A small audio embedding model, trained from scratch.
Training: muon at rate 0.002, 16000 steps, batches of 256, held-out accuracy 96%.
Data: trained on single English command words and digits, spoken by a formant synthesiser in many voices, 78125 training examples, 52.4 epochs.
Rows from block 4 of a small audio embedding model, named by matrix and row number. Rows with one number belong to one neuron. Each number is 50 + 10 x the weight over its row's rms, rounded and kept within 0 to 99. All counts start at 0.
After each neuron's rows are labels from the 100 clips, of 14848, where the neuron reaches its highest value: "peak on" is the class under the peak; "strongest on" is what is common among them. Only what is clearly more common there than usual is listed. The data: single English command words and digits, spoken by a formant synthesiser in many voices.
# fc1: first MLP up (model.blocks.4.ff1.fc1.weight, 320x160), inputs 108-159
# fc2: first MLP down (model.blocks.4.ff1.fc2.weight, 160x320, transposed), outputs 108-159

fc1.203:60 38 53 51 50 48 34 47 51 24 68 47 53 48 59 49 32 62 59 65 51 40 51 55 42 57 48 44 53 64 53 34 52 59 38 52 61 53 50 54 27 37 46 58 45 56 41 39 45 41 38 59
fc2.203:44 63 62 47 48 50 45 46 62 66 56 51 61 44 55 67 56 39 41 45 50 54 43 57 33 55 48 69 64 45 42 47 43 69 57 43 69 44 54 72 53 28 64 50 31 64 49 49 37 59 46 47
peak on: silence
strongest on: voice: high voice; mains hum

fc1.154:61 47 62 46 35 31 49 46 34 54 35 50 53 43 42 68 31 45 40 45 61 51 50 45 55 41 49 51 54 41 39 67 41 73 58 64 64 46 54 56 60 57 61 37 49 57 53 67 71 40 55 40
fc2.154:50 45 45 46 39 24 61 57 31 50 48 73 56 53 43 40 51 44 35 23 50 56 58 39 51 44 64 46 54 50 62 57 67 50 54 56 64 59 48 40 57 58 54 59 45 65 55 61 48 53 40 31
peak on: /s/
strongest on: /s/

fc1.54:34 51 62 40 50 36 48 33 58 44 44 31 47 29 59 53 48 41 51 54 70 31 48 52 42 25 53 47 41 54 51 40 49 39 50 40 38 56 54 46 51 41 45 40 50 13 42 48 69 41 48 24
fc2.54:42 51 63 43 56 65 49 38 71 46 59 58 39 29 49 47 40 46 56 36 56 42 51 47 64 42 61 57 46 77 49 54 44 43 46 46 57 72 57 48 43 47 36 30 55 40 45 64 56 30 32 59
peak on: /s/
strongest on: /s/; voice: deep voice; /k/; /ɛ/

fc1.310:52 49 57 70 46 50 35 37 52 46 43 61 48 66 51 59 36 21 52 42 46 42 52 37 62 43 42 41 31 41 59 56 36 67 49 46 54 50 31 58 49 37 50 48 67 48 48 57 36 48 42 38
fc2.310:53 61 81 49 46 46 41 41 54 54 44 42 38 59 46 52 51 47 45 65 53 59 38 28 43 39 47 55 26 52 63 42 40 49 58 49 49 53 32 35 50 68 40 41 48 58 66 45 61 50 39 41
peak on: /s/
strongest on: voice: child-like voice; /s/; /k/; /ɑ/

fc1.103:51 32 42 48 66 64 52 51 48 46 37 40 49 45 43 54 44 57 48 51 68 61 43 48 58 34 50 76 40 66 61 34 37 40 69 48 39 60 50 46 53 41 37 40 55 52 39 49 42 45 51 37
fc2.103:52 52 38 46 54 67 40 74 65 47 66 39 34 32 41 31 51 68 59 53 58 48 38 58 59 56 65 27 47 56 43 41 59 37 48 45 60 48 45 33 44 47 45 41 58 44 56 58 61 33 44 63
peak on: /s/
strongest on: /s/; voice: deep voice; /k/; /t/

fc1.136:37 54 39 36 49 37 49 43 59 50 35 59 48 50 56 44 30 36 34 46 75 42 53 44 61 46 49 46 31 55 57 41 37 48 63 70 51 45 40 36 49 57 50 59 47 40 58 44 53 37 20 56
fc2.136:33 54 62 41 41 25 59 66 68 42 67 38 49 63 57 60 62 57 54 33 60 57 69 45 65 39 41 55 56 41 46 66 41 50 39 36 53 52 42 39 51 61 56 40 63 48 44 73 48 42 66 66
peak on: /s/
strongest on: voice: deep voice; /s/; /n/; /ɛ/

fc1.36:32 59 48 39 32 36 43 47 43 54 43 39 54 36 54 51 49 49 58 24 49 44 51 57 63 50 52 55 41 50 57 57 35 67 62 45 43 48 62 50 60 39 51 49 60 45 44 38 61 52 42 52
fc2.36:54 50 37 47 40 45 54 36 54 38 72 59 48 50 41 53 45 62 54 53 57 47 45 58 52 57 54 43 35 47 41 49 45 38 42 68 56 52 50 50 60 46 62 50 35 53 41 58 43 55 56 58
peak on: /s/
strongest on: /s/; voice: deep voice; /t/; /ɑ/

fc1.220:45 48 56 64 45 47 45 67 31 40 32 52 63 47 62 40 68 51 52 40 67 55 48 54 62 42 46 39 50 41 47 61 47 57 57 51 65 40 35 60 44 67 45 47 41 42 41 49 59 45 46 44
fc2.220:51 44 52 52 42 44 59 57 32 46 52 63 57 57 56 35 65 53 59 57 60 41 64 64 49 51 53 56 57 45 38 54 44 64 55 42 53 47 55 45 47 54 48 44 27 44 40 63 60 42 41 28
peak on: /s/
strongest on: /s/; clipping

fc1.4:58 55 47 44 43 48 41 50 38 55 59 39 32 59 47 60 42 47 62 33 48 37 41 46 54 58 62 42 64 46 51 41 53 81 40 52 53 39 45 39 57 32 42 47 41 44 43 54 46 43 40 52
fc2.4:46 64 66 50 52 61 54 51 55 67 34 47 40 58 50 78 55 56 67 51 50 46 52 40 54 41 47 51 30 52 49 34 46 45 39 37 48 47 58 32 51 56 36 40 50 51 52 51 45 51 45 31
peak on: silence
strongest on: voice: child-like voice; rumble

fc1.66:62 57 51 54 43 37 54 48 45 35 42 45 50 40 56 74 44 37 41 41 43 45 40 62 55 49 45 37 68 41 31 40 53 52 63 63 41 49 57 62 54 61 44 40 59 62 45 58 47 40 36 53
fc2.66:54 67 53 55 67 41 48 61 64 47 51 73 54 68 49 59 34 45 57 50 56 51 57 49 61 51 45 59 50 48 69 38 50 48 57 59 47 52 55 48 34 71 37 50 31 37 41 41 39 53 66 27
peak on: /s/
strongest on: voice: low voice; /s/